From a checkpoint of a small image classifier.
Model: 1.62M parameters, 32-pixel images, arch convnext, norm layernorm, patch size [4, 4], width 128.
Training: ademamix at rate 0.00095, 27100 steps, batches of 384, held-out accuracy 99%.
Data: trained on views of escape-time and Newton fractals, 145000 training examples, 71.8 epochs.
Rows from block 4 of a small image classifier, named by matrix and row number. Rows with one number belong to one neuron. Each number is 128 + 32 x the weight over its row's rms, rounded and kept within 0 to 255. All counts start at 0. Numbers have three digits each. After the name is the row's rms in percent of the matrix's.
After each neuron's rows are labels from the 100 images, of 14848, where the neuron reaches its highest value: "top examples" is what is common among them. Only what is clearly more common there than usual is listed. The data: views of escape-time and Newton fractals.
# fc1: MLP up (model.blocks.4.mlp.fc1.weight, 768x128), inputs 0-127
# fc2: MLP down (model.blocks.4.mlp.fc2.weight, 128x768, transposed), outputs 0-127

fc1.710 106:138107158159080080107122134144113170112139167083070153149077125135139091208102139152106162144107108043161106168144102136051118119090104180140157083114094091102144133157111175163109122150146162085149126107118108147159163185108145149110115080157120118073113144166126062088132138112124123093073099156177140100136164116116110112126163082166125069113183142202169179138151131093099145155106
fc2.710 115:102090077135117126097200111178117211077143133118135078109115107098161145153113116200164099101102091118093107131147108128127098129123079137095124112118108178147157108068094165116092126162102134125131093137115119138104130075099148113148183115114116129104125154100148196126132122130092115139080146192134045160100188193123105148089119066189191123138157135164125103110106107077091098078098
top examples: cubic Julia set

fc1.254 099:190102105168140185079108156147135137133097120092111143109083151158136103097064133124114142187111111105137079210117119073108106095149128093135087135121178159135123146146098115122078099134130144060157143074141165141117134127197158144170126093186117086174162186113235087113126156112078140127130123144124091130141111141095102109186110181167154130095114112166122118144147137117094066088148
fc2.254 110:109070143104103113127139167119129097134174177151075105144144171128144079127113066129172112138161088142160187164177126129101094115201100174156135138188097137120171116141140100126135142061065144146089143118131135133114107167076164169129147105098114135117141176142140110098096110097118150134136140130129101167116116152192127150178112158099093083154039253121114116134131097118159146151172
top examples: quartic Julia set

fc1.158 100:155094149108104148171174098213179088158068087118177100118147122152153087219116169130065095084122095093147131131124173129116165084151128108127082099105106136129170096173126122121181072167093106161154102155139057136170066110141158172127163122133132087151157166149170134120122165107115117110076133123141183112096188119170101142115140091118128155121119136170108161130136107135119133130050
fc2.158 096:140148119135096113107106131104144150195107099150154149090157150201115101125114109182049114116113153151137154158171119168185103118113189102135088102144088070148119147142099090081097213086178090160116138096134088080116108195099167118140105184139143131141149114096167116124086111124140192122091098159105134158155104090097114143113139106123136157168112097095139068160103130139106207133066
top examples: grey; dark

fc1.534 102:188113141156150158140144105083145082101089155152152128087125103138084133142135150122132146125169058139151166146119144144120128109190145152126130124145167096177189141164098138179117060147068136082200095098113113145156155115175140051126192105149077194121184133111140070139059153132125139125117108115111074125134167127153120127171073139083160133174101096149149091147123107102111092064106
fc2.534 095:116137116113142147121163168187127137091091141094199112088126123119119108138087122149124154086148136174093120169132123076109122161196135119055064093101094052202140102116110149070141130175142137134114097123133157165105139103145138148120135130172064115085142105121159155098131102141140171142078167173102089095134135105101123108157172124108158195178083159051158093108083144100108146146067
top examples: Newton basins of three roots; dark

fc1.674 105:174104156123130144079099133071108121149160125121125163156151122234103157134121141156100148153131058120108118099134057109111109133148122116109100130125155129057161186107099157110142100173112127166160108161131132125059161112205115157171155154115108181135118149080107090050110141164147128092111100150171161128173120128155077075136202129103132146085174170131109117143114103149088135101071
fc2.674 102:085120142193127135141043073136126128143154175131109138119080137153187154131134167139110127088091069160119112100134096200197093137142185131124141134206163131139089131190147121090133166181148092107142127094183126089122094111146111087149160092112135102141083171116088191149136164149126154139142120123145137123120132090119171106077138111101087169166192123119145148141173166174197153105139
top examples: Newton basins of five roots

fc1.563 094:123105179112110134115120113172103122170087118096118156144114144134084110157109141113167094094092156129187055129145144111114122103093179202082169128142057135135207149092085153072109102120051189142140085148123130109113140143137185140113113120142115111138129173139139119101115116104131164135159210152200117132094135109162153139165140156060139082086131198141087115159141098167158170133111
fc2.563 098:092138141116140117128110130121046114134127123126078156130102134172146104113101170189132135137096149142113097087104086118151109126106080171150086124125068148093153136116168095125139158035162097106106214137111112163103117126139115214140129114090164094164111124115087165105103145145137143089104096122129083114194168185149056115132136135158102105127139153138126136046226118152089120098136
top examples: burning ship

fc1.374 097:111144084126102125155124163104099129193140150105141176127156092127085162106148147103099117132143084131112132114084107126137108128154109132108150148206183106084186141151074141111188084100098170110157095155083192133106146075095117108117131144079153151109060148130176129228097117103127102096113159108157112098179126209138091092156116118078105176083097117195147098152118106135154112143150
fc2.374 092:112119105152135170094120191012110185129116115150109145122196104157104168110154091136111122115187109109120122156075150108071085148135163153139118145161132109137186136152071147117079121049154129117161141122143157092152137112125131093129141119089116167112141116089112178139110108123169182129143190153113023155097165170168122139145167142111145099104139128089098095183132163133165095140097
top examples: warm; Newton basins of five roots

fc1.6 099:124089090101101126100081177128085127147093130092100143132133150120123126193120102121133120134143139098138117146173118127121165109174144128172150120066177098187113164128099122132104141147164159175164155143117110107138180164121154147126116166225120100127168144153057128089124186120025153130046159149120143109096133165083103075146107133137090125145089109096178118106158126189107074148181
fc2.6 105:126111102098147137105170115089091114102191128144138143121156172153133119191121078160149056111149143162140105126160096113128104121164088132111113125168105172155098144151110076153096157181140150070103167122129144150110080103145102094073191162135102112144130096129147179083170130088125091141086148091116151148102123155126122121019168100104071113130047178203080126114140137101108129150093
top examples: Julia set; cubic Julia set

fc1.304 108:158117164075141140144093130090084130197148137144094121105167151126160091126083124091118146168095145162089103129192163110086115091120107119189118138129175081115078162150136096173103113113139103154135128144122126089115108115145137140093174159156159162162136155065060065106104117090085155139142203128063141107161111149141143158156157124173165076142190120203136133053155107118114122174146
fc2.304 110:172078049110182097147156135124085119152123106123163079178121156158127132117075149138086153101097099138228094139107118138147138127056099162146128133110155122143109109073104134126131111115160086097153117154057103180141115111141164100143201107119120136153150154198120110188123138127086134161173125110145133200114131121158106145136071142113111146170127118091139153194193061101151117111144
top examples: warm; Newton basins of three roots

fc1.673 094:116090125129121073134144139147103089119115169120189141054135104154168113082115144099119184123104113115152087140131106122114176178088094113114134112141132055161143127112035082123149092098193119134125113165067149133110135106117167163141102131122206132164176094083215126189111145121076112101133187169122126136134116166148138127099087156176140063117140173133140159124105146141097163139175
fc2.673 102:081102111109120191170102144143095150108147126144137112163077088150071112115129110084156136136143089101145128137113094155095102113176117079172113115176102121163109071058149148095180114102112220118131178170190066155145086110123144067066177111157133100098119174180149146159115108105092159157110111154103083161126153113149135102183109164113132114178148146092093170160106136123148095125083
top examples: warm; cubic Julia set

fc1.238 101:136161135149157095081044129195072100106136141152125161095112075095100111169145136108114125151157126095138170169094103143087093157120082126166124150127141140090124114111056187119157061112170129136126111088120124154066194138153124118142116159117150079131147163162125077174111095120113164157080174072113100080177190139122138129174103168178145154112171090085129096154157096121095130117160
fc2.238 098:133161160058126129185119170090149137102096109113137146150086161117165163113149164149140123117226117129135123134188129159117143116223186128175118138146095148175149149162091128090188141163112128123080172125101195165072108142105099108088083136150109133153070170138140131148102092154140175122125158179097147115114111097087134126120135128146084126163191112090094146169183177114149127176144
top examples: quartic Julia set

fc1.642 105:118096162150155125108086126113129095128140122091197137126087181136125083108121183062113128163118169140115171161125166072096104116186108107079125146124138158123125143135074174083160105137145104121158134122085137107143153104117199178111091190148094152149146131102084124112128139173154156067118199139124087115113112116149123146143053162135096069125135085157086132154116098102138221187078
fc2.642 106:170153142111123098055111118130154094120124140161086094148088140108077146107099116103148091161104142145065177090136105155129070130120086131091159146117184194138156096153130103147177139092095153130113097134154174132126086119137158100135144129124189154032111141153132183133121159142164174165087106129091130130138114158147116159094139167175212135129164114180136168095039119083172099134117
top examples: Newton basins of three roots

fc1.393 101:144142156135153076149092181100114069255145129138122135126145121144122156153055131160127131136108112102109085195081105124141135130159166128168103039101106132092154114176140152147121126120174112093163124113127123168132156138124171154115158149061181130109134140095117149119118101097092112101085129146158146104123090121139105108118139101157118071155178137098085138117082107172132140063111
fc2.393 091:081103092099141137141172116135120124080161108091136103158118133131093152192104091148135112060074110169093195126132187105138197106172132125154108150069130122128142175142089137179159129171129139085165111113150132012132146091124101095122121100121117140109174149066161099085089144171164164162147100159155137131116086105125105084145126107087153090148111096146100170152108066164171128158117
top examples: Newton basins of five roots

fc1.308 091:149107120072146129188114138147203131139195173113162133139083138127186131154061134108095110151133115166095154133137158064140116099124093123161171133134136166084130134135102152109135113112116100107194104155157125123077113111162108225140126110118110060133152231100193126073066137133093158123164128146112179075137109134108102140128137136159156138140090101083164096153100099135161137167107
fc2.308 097:116139138110070096155098142147155072158106149139107106091155154183212122159135141127156122102094180149144151148100114134071194145127137082184093124088103110115168121092150124097125127088103155178163184168124112121149154129171152134125102124127125090114129183181230109142103168132141180134149137190151164130146107122178139129168077165108094127173098078114082083139097181152105097133169
top examples: Julia set

fc1.511 100:132137117159128068163117143116137119134105109092161111072194115203051124134148148151078061122095111132130121167100122071131153128121103110085118096127129156141195193157141108137192135149126148178175100175159048110113133118125146152114121139158161124143086143141185117127110141076133160126150134174186150079130131183120126093185178141159137089143086113111133174066131075107170136150108
fc2.511 084:214095098136101099140117114100185123143153144128141159106088072170108100109117121146081068107099178158058148134109118111110122077080101169161132100163118112074108152121131145133156118142125152103131132145137095132048093091147208173155144147140161138181138116050106155133137130129097175118065113147098074108214145125082066138123161087095132140104116163119107128128099158104126156106166
top examples: grey

fc1.365 099:162134085100116150124103094164148097160114125078180142156090067063159097132147114136116188103089057104143178123071141132178126132165130178099113111095159164144158149148147185168128125167116184116179138084122119083138145094130131173133137123108144086148127132146093098145095146113084204095061164113089075164126105155173092104191127110083174123203120150131108109122122129105109154161108
fc2.365 090:083159133171121113152114105108085119117089146104177162112117158186123150092062118103123116161082174110128088112094174151149159186157150093166138105128111169086126092141190153107144112112147085134108101148125150118171132159107137114101088134115121137117000156165151080174122097118069197150128114211116168123123131070135144116139168151112101140165163071113149095156183137108121151111124
top examples: Newton basins of five roots

fc1.495 109:173068167084086106166085146108157124111066134070196178131112104130119105108160178112107153167123124128163103086189159131108170133123121154092141115136080103118144169113095127195123102109122128124135155110124087111094172104130200135080087149183115083123155122148096122123125174077101192142109178118133078155153121148150071054198141174101112148159120153141122100172149151119160169128147
fc2.495 101:113111126107110111068163112144099157116126109185175208096129136110119094103149133117137112164120169115119169122117087156116139112116153096113063129081143173113125127123169141064177161078128117131107162110114123139144133204090189196047124113052144121097106073142142085149135126118147059138099042157105140098173143167157101119078126172083139124166147134156121143085147134127144144161085
top examples: Julia set

fc1.332 098:132168079150129188125148147109159133114157140128081126117075162129141088095131129118131076125097100145211135174133132155148067133111176119128102086160134152126157114207178125102079102167132107100128132079142145161112137145167130145149192100090128060169126156087238075072156158071057129069117108126159100095106147136138118168191132112155114147144125143097117113122144132133156124148138
fc2.332 089:151129119125109077189123164150117090119111153134121113114152127170158136104115139107173148115163113159128108149154104121114102153103099179139128145102147153109178091142123149185127110113059127127166125164073136114135169143151191156126088116153120133139046145181219150094105150124122146175161133110092154131095129139185101206140143205049103174144080174114122089118116098073061144094128
top examples: Newton basins of five roots

fc1.10 108:124071096131136111147084197083119103174155141156125111065137101133087121161110178101117141113103110109193120104142118131106144117166166126073109159154109169135167118206135116102156133156129144136142121119115116127114124107118150107117137111150131171142225150096153142129144120069087158122115169154195092148094068154141124084144155150151081146122141103078062047086148114126128236136134
fc2.10 102:159067088160082195140180112116126092135177121136064118101140111068059177102099070097126109102106113152118131072137097140094108139108075097110108124148135156114121149130151091096134098142092115124139063066147121155122103144127119114149098102086164156076165178097131127074094105092147111093143106123125058141091176137138114163124109110153162155103108132161209181124146123098154110041136
top examples: Julia set

fc1.327 095:095137107071092098119119148090114085160105166157141150115089187165147113119090128158081151098074112180117129156085148106100150092091128134131098106115105103080145156151068159187108129106134133158170134163146122102106113129165184127128195201146140113159187162095118073063176096163124110122115160119176155088140057138185126131125117113166114118079137078126145147082177103185129169124161
fc2.327 096:099134091123160074129153120182115105116129127129190129186118093154160087161174138157081170097127099141176088157147126141183167112108152134071110068100126102110082145122138108131172148141217079100105122176081068139084116054150159104109142080108126151080126068128177112174113130096087124152099111132161110131092128144112108088092142117143111145113137082094135127165189177126061114144102
top examples: Newton basins of three roots

fc1.134 098:149162055125155098087101108112129153114120155162175176095133111118072107116175137122125163130120139096070101156109125092139094168175147160147062129125167183096156135184152148118097145095183170054101151117087114142165139142115108156118150070171133127147119123095142096143147124168158179139113113145096103133147140117150129089161064146158177133135165184113053107056122098148166186063116
fc2.134 093:131107138154122213153137196177110138094164161110162153131109161151065182112114115081105130099199128090187088178110144160110102130195120082177134103121114134138107163111104119107138117143115084117101171129093113177125111147181138133157086210112171131102117109115168138096104154104106116120171169084177198136088144125161118152147163102100142124079126117070093105184167117126078148136144
top examples: Newton basins of five roots

fc1.132 096:126147123129120122143106143062138090192136138143127235126128144156133056122110115064117072102110112119085113132123063123153090139093169129181156109149153116103140172141042132107112135106128131132133156116183118126119177149171148129091098103100155180172167156132140063191126102148143135120098127087136116070162101153163119128109171059118174153132127099208126182123145142131088132158154
fc2.132 091:120107133090173170142166094121161105135168117119157096163158138076079111113122088159128114144189106135125128177066149154069165094106133093142113134166100151177145135113124163102155110208128122130092128126052137073098129101136128101100126127202145129158113176181099120216120120127094108149103171089108118175072080143153093125081127174086104091187142129096104170118121127124118105135199
top examples: quartic Julia set

fc1.350 093:142130118172181143153098038071116120178117169055090155170172130104112112128137172125145141137071116086138128164104125111115148096160119243124105098124107161104137110112156103147129170092145169079123134124119140115128126119174116076129180121127144161088053150070150138076113168144134161120131117115071144104101120117110116125161169122158195146133120068129080164136160094159073094117133
fc2.350 114:092119068111143148129205107169133098090105133114162178202068178127138080115111095134160115136139125127149142114170096104178058112085121086136173141136142117180120149144139111120131085153127103138156182109118120122142112096066144099106090112136141093132148067099156122088166114112122116099091138100134127171192126151137179103181118148183079152136044113232155117139148146109136121155097
top examples: cubic Julia set

fc1.353 107:096110135114170141152139088142086068091131142141115155111201089177085087142159090101085099166158135127158105186107163096149115145134200155136168184092126058124147136155117162181183111139141114034126136135127121110158132174141145167135135170127105099119065132137137083082092135121096173135078110171171073109123154158081173109146101110166132086131101136146112112156170122174149132105080
fc2.353 103:147061101179142087136067160126110144178174145089079127117108162167141151134080125086089106102114159162135080135105111149077137162188113151160071152071167152132134147133094134128170142153122101045117129098078145130137117197143159095099125130125186184097121136111119154131133137140122135154148133055071105081101146117112120082110120172204091143101150162111120133175150070114183141093138
top examples: grey

fc1.575 105:170165106110093094145126154105108140201168113137100166078118073127138123196125157108125159123111041103129132181123114131094174102127157083098115087138172131085125107161118134147065089120150172113180146163150173140129130130137146103152155109086091157109111153121110084166129141197097143155107175065171147104158145101196123109182178043083078131153162127126170133099135115123132132108163
fc2.575 100:180115090127144094123145130152169124120157098140118079092122079177184147143132165144113123090135126129164106132149167115093121158095123211130179126128170177193105143136062102167116125152115145094145084134112100172105157155116123128153118158089113150175213170066136154173150143110187123170128145155101090205173139088106077157078113085164174160098148131124130145134148116063104128109086
top examples: Newton basins of three roots

fc1.152 102:163166108128178148092125144119196147205141141079193134127120097087189127132036121114124080192099045144093107125110135125140145132104126172085121133135119053127158139162159179071175064110100175134168146166159162123178111109138121130108137081122117079118151163082126140088125135087139127110122136156114133105123146155136055148136171109100073127161155182121115168130135114145144124136106
fc2.152 106:149175109089057179127136136139150108041108160128075099158104168117160146148178156150110079033143177105109158079139166163145159143082135138170113111140188106139130124133084179125117122132140194116147171142098104093139172164143161167086122124115130092169105145165127153105133125157211057162151153161156131130145113082086128137153128119152144083136131156134100104117072154163121154156170
top examples: warm

fc1.456 100:154092141150150131120116112110095072124132145089164156168064122112129142124138113103142144156081145109162120150170041136185189088183087109110091161096094142184153151200140113116100106136124088099139111112131064106138120107119110124130151077105201118196170156130136119140130089125114160113092156121095134068178133158112106098146142140154172099121100108238058123101141121133163149126165
fc2.456 098:134092185141116178084134123172163070202136110103080122128118101120130091116143175144132124117142131127124106134142170116173140086155118166136127143142091150093151099098168134172110097065091158154172111135143088078114153149193134099157113149143185164122124150158096168157010142129086181100133125140147184120087192122114114140142188123128146144119124164108131195062145175122122164156155
top examples: warm; pastel

fc1.682 096:126166123087156148148122076184135152255086122126136189120160131165114132138139126129205153130093113095127098143161081136129159138117186116070120109108104117135111129080178142144146109156169112149131099163136157180122196106147141130050117131114120114145139139126132154136105097122071133141101111140148140138135139121139106107134164151112122062156148140152128156125126072193119114143173
fc2.682 080:095145138095172118115138087134092120056156038143128160123106149182091126175138137120141065120128131113115173078144159123183177104147138102145196086107129145164133112163092150124199173127110085147115147134062114167117119070088094147067075093139124118181134163083075115174121160151140114126133146143193122120106106113195164105114138104140111070136139150126124147107132126187151129192140
top examples: warm

fc1.32 102:143181086149113106181123090102114169126148136133206150124115121103118130137166170151150121092131152157144111086189086126078150142135111121098127076119124083080142155166182169063119096176167143116151043111087135124102101159118132082110165159087154182108148131117127129085151139076072149068141168142123109108116179117163128153172127156195177135113138097130096130102132112131168100034115
fc2.32 104:166155150117073136141093098145178086105135140147134147159056163077119159093096142165165134158056134146160120147170134135064194062064099134094123156122145135170092119112123089098180110139100097139156138110167148140110119108075120140147102134199071106162134145182181085125107134102161109075135097169134126132165064176135141151151111156115133158134143072125159133139125172117157066143072
top examples: burning ship

fc1.631 102:159134120166173115148099119116146151127138132099123132107199123147138107126119130077090115151143161085130096112146109150138111148125078205072110169113092184147173170172146121143065117142179136143130104075104114080106108130152119156144132195157146116122153130144145093159122091065058145078087143108102129107155150146093121142219129096148187099166104097146165087116237093154118105101127
fc2.631 106:155138175130146156115122133094135154161116150111139139080178144127144175128084100154103158163131109110135082140093102084134096109058102156170146160054187109128175123098170095138130140064150147146205125112149143098136148149131092077143147104121113112097146150196114115110115113092153108118076185106078096142170194191134104175088185142082060115160151075099129111135106120084163100108099
top examples: burning ship

fc1.311 095:168109145126165155092148107120128145111142173072131152074121102126135147101120131093164096141100085064125157134168104174108141189141106133161143125120132094083111156110121113154159104114136123165155107114063144131072158203148115163073164119181151109167105161131207053150084137131128150089121125168159167099162146110138063118205090121163116123087167147113105111123094131170155048078114
fc2.311 094:120096109143178143089146143102097116164221094162146176087156104164103149129077149117151079173135130101136111084077126174064149188142134041129081114135178163181181101114116108131155094066113159173112135121080131103149108145128102078149114110088117133062129153119121116125110122131057150090130154095151105170096135171172109096053153105121144142144113154130126095104109157107172105140139
top examples: warm

fc1.533 095:179122157130145077106159132087120074110072109092131126092092136161139071051090146044131083150157144075137167156118113109134150097137100069218168105082188135114140153123131110085079137115136141094147167128112153170154156111175122134181183185089099170189165167153127136147079127141144063162092130125137113129147135146121125105110120130125131107060173128116107142121111101075124118121115
fc2.533 095:120137146092104116149117058130125150112152112158127168123133135087092115111181169129149124108154125164132134144081117115104150051131170147096069118172075082182150139191100166088126141197121130121090150102137175118139144181085101149122116112102132111121179170151104126143063113102125145191009106164115160137129131135147120183071113138118179107157173149095150145111088097126142152196136
top examples: Newton basins of five roots

fc1.764 103:150068131117129092055079144116083139143087141154056136131094152131091151149107100125122140118163187136187142121108153159039116103101194111146089118123111067105164170152175171152192103130118191107143106164143171168150150145117149155131160112158109103115163151062165132101093146072130175124113167140101132131120154105122120022142140117104103108105153100173099109140147109080137112140104
fc2.764 108:139104126105145126146076085201116132138112132081094121140172138098092096081137128176125156174161074143159136099131152144171110151150123154159111101150127197169131180178204091167121134096133170137090161136136098099122119103074156124145130156124115104126111113145107179116216107176130132115165048092162109144169098149066167174129113123117082152175105132154124067092125127169112192147166
top examples: Julia set

fc1.448 103:112114154090076124124145123098136118127108196123105189148161157152071104118123133080125074184075152168169130079115109085110165136193200117145142140077105122082157116150198132148119086103154147169114147128139150161118151116165129156120230145118121119193136114108157143113109165074091166138115115111205108093086154122066131127144150164135126094098125099116081120122128074078156099122111
fc2.448 101:104129141103074132047134148129103201090121128133088124132079140084140063119160088163162109142107102120135135089138104113076103124186134139120201108152158147171153098125079107055115117153096129200086147165103088138068096097101133150147081115135110096107076178107136116117167143151098177163140122184078162102146118124148150107138191115157105133090114105150193106123121155151072167105111
top examples: quartic Julia set

fc1.287 101:156143187104098128120148104100197142112151131133164146149148156152093116114139118074125087124101121179158117149054148073128156122157114074192067158115132095100151110179151166096146070089134097084102111114102116120076123113172170108130149116103098156149158094040176144128087126084090147131138102172107096124103122149144151081144186171116125101097205121187134169104121098117192155141117
fc2.287 111:109137132098132111116106100102142091072097089157160093180118099129134087123186072099139095134090133160108163121135096098066118085114132129089169153127224157180153121169099100120110176196149109157053142102173120143121105068102133138117117133098090099156129140122205185079153151116133128094062185090078073129139093161135110109143145136154122170119117126164129088100147154123070124118117
top examples: quartic Julia set; cubic Julia set

fc1.148 099:183142090150151093166094123130116124108156157185131137154065132145091157140134156130115132139129134135177197122141109131138129125115133108113138039095167070124088169144111173091142120179162134175177151169038102139131180186135156156143146146167120138150090115088173121122120132091059107102108093123163182132169091124136085091111143136166170112056104149118145082087125052104119093114127
fc2.148 103:186189086111086151180085166159125153097108097094066155112101095126119124116121135103113144116086144107086169137098139112088106190117181091138124077158126151156109147096173178146103124157064164146134102086146192106158144115133129143114124134147114135108101140136150109126171127153134036143117100178096144090095120125098141145208157106139137153083164125129195124069108124157211161126072
top examples: cubic Julia set

fc1.643 102:151122191148141146091149145145129094128138133137186184109079180136135088166152089112105148141117130120189097109164121123045154118116090146141163133158136046107154157141163179086136124136085162099148129220107115149114140138102121131144112150149125144094114151178094155133129137133129150071158187093088121140139113201090090110165100185128096152123063136140048108134160066156096099098134
fc2.643 109:116125090132121101136150093129128098107140144157132143147140041168110086201215121135144091152099200127092148095067173102150148101076171125132119129100115156146124163103150094130123165092156160103104189141136145093122115098103158117093140093140100128158157145110068092122100137196140107127103069178098112146207117149147135097107131124115165090116130165187117187076187114178149093118124
top examples: cubic Julia set; Julia set

fc1.337 106:151073090081144143077068087170151111118097123127110111131151131154129100136105146155082061165117099100132164182152119105130094072144119126160129175153134087114227160141085148098124086142137109146161046091169143089132099118103107134140124074148126116154088142122122119149077197166145188119114171136201097088085134127146130100132092083157131148185140141127141157128184135129167069149118
fc2.337 100:059164114104167123176066107103108112149111161151173105103071068166159092127141173169104131120123104127180160145120134138065154084142170128182145155095096118104108139097172107136160177138112147154123105090190094090170111144139099201136139124085070105077104145141138130116124131094128140124101098141148120111128106154118107146132178104155137108173136081106144147140180161144182089167016
top examples: Julia set

fc1.724 105:141141142072114172111097124162099098202162171058099138163118167100117124143116119088069123146114070110104177173158113103100096130123141108171150161077114182149106139128104158138179154095169112131211037129113103135132165149138104147154152052089121132094085129123172083155135144192131131086061149146094153119117127184121113141102115179177131135153135161099137148127148086096111152144148
fc2.724 097:137182159105135101131099057125095138126127175152111187128135130111151136103116129142142154152077179130123150140160102139071123120143179082161134135174097075110118121156177096149170144106110113149125107121129156083111151197145101191135125137102131098136143132124148122143181109096154144160157059194039105190125158129189149141047100140114146124116158105182159081148176184140183114171141
top examples: Julia set

fc1.198 099:153076161124132130108083113117073136122114156121111120131109100116174158117123168155167134131142166026122118108080121122154136170072104151120077056122094108114123205181126154089151130141067131211150130148085117162155124114112132127138140141167145157083098178112200123131100115095156171111116156114147176087181107150166112099117164092171140132072096136114126153110172045135120114085114
fc2.198 103:154168111103108169150057128082147137109137124112044152157117098100153064121143147039139156150116120138099113145146131097095184124119153139110159146153083105057086113165135103122171117111111130131091062155164141137074167045121081183126116132156114179110095179156119132107157139124151121119215135147110131070081152102099106121139162135149130142061159103169152121142170153129099152162145
top examples: cubic Julia set

fc1.580 098:116197167161136179089143116062106111092141142144117136181138126116159146142114136100109136137119122177123065089224135142099142104119082090169083122113202148104093160173103169092123097124117082140119158125104066126067116105151170143119122144084149181134161119133148118166141109146099179163105153122070156131169151109141127140134167116121135085071066126066117129087159139201093126146174
fc2.580 086:109161110130103124091061062149102138103079104197136122116099124177227146094143141147129119144095124196161097150107100112108133080133092182087193147105096058145132170080117148130117158084150088143123144156086108160132140075157076151141135080161165141077194121163176180174160157128115139145116162186124113084101143088144116156104154124165167104130117135165160124124119097131111114138124
top examples: Newton basins of three roots

fc1.226 102:176093118164090092146108117184175105105144167148146139076109076108141136109082143106146057132115118182147084249192150125098118171209092130178112089191126115113135105153124126117127102153135125103167162128157184144097098139124126126137131095135156118109069157147138107137089104138126094145110126087166164122116128191149134106141093130099181148093162066131177133146141108093115123059133
fc2.226 100:137198152142150146151111119133209095141182100131100058084151157085188181162153133102105113144170126182112128130124103099065154174095154112142099146102130094145126089098146087116186098223130128113119154130128149122097109099166075107087058137112117132173126102120104108136106128173133137105085159119067134150126108156104079132147089178143165118136120088123090112141112154145079057080146
top examples: Newton basins of five roots

fc1.336 097:132169161121071135137165092114114074102120136123128127135142159151094046174088180150132148124077135147121129154138140074124143154156139172087150137100152075116140144142059124155112089118165173082119138089023091130143109162117193119102166108171145096092112185136136088137110092139129098101112138157165144087083121158070134129140089096161165104108055123125111190184150098132144136081161
fc2.336 115:110170165192173116164154014090105146141152169136084121133123090151080157151107135166156158150084122089103123178140127146132147106097135163107134109165137109153118166131136116145083173168142132137085143081177108122116147115134099133158136092100082113081129226132116095098144177143098107108148125193088123179151112082111172150103112077168082181135179186166160124093126132114151109119150
top examples: cubic Julia set

fc1.236 098:121064167129149136063139079070144109154119151136153110081144139143107150076102119073122169119112081065089079108089136117107171136151109160115170086075087177083116152115109131164143043159152136099135110159146105120095107131222148155110180116127143182113160153119132110170120128151119206083112101117156109128185148152131130143109140105130205135172094136099133173091117156171130095134130
fc2.236 099:127129116164105119132139131161118158122163173144093117157108064126113044087146155197149113143155173113184123136143150110053161053169115139136105110145135149122071154090207129183152139150119141118121191149103074121170121184084074098150125107164163085120142149127081139094167141210118127130081147119150109122115112104112164119155120100149108130081143152120146141126098064147089101160191
top examples: burning ship

fc1.472 099:119118090139124121116151103155108103154139155172179130101141156117135158117111138106106116149119148121088167134098137107084157090155140074156090089135160137139131114133111056114109108089109237132109082159103164151103130127155133087133180100163171078144135124036165130059149125176122072139115194138058108131125127122173135090148168118096200113120137079126167162047149108160142169132133
fc2.472 103:101182133122157104080198063155103200107119149155118162105130127169151067164103134189133167163110082106128115166187122177158137137124178104082169092128137163197100124149070100099147164151171143124126165148107076138114090149134080139139152145152137151141142121124130109163179144073092098173127144142146071154086156150136161087171125109100136100158154105143129127074203150099134120123071
top examples: Newton basins of three roots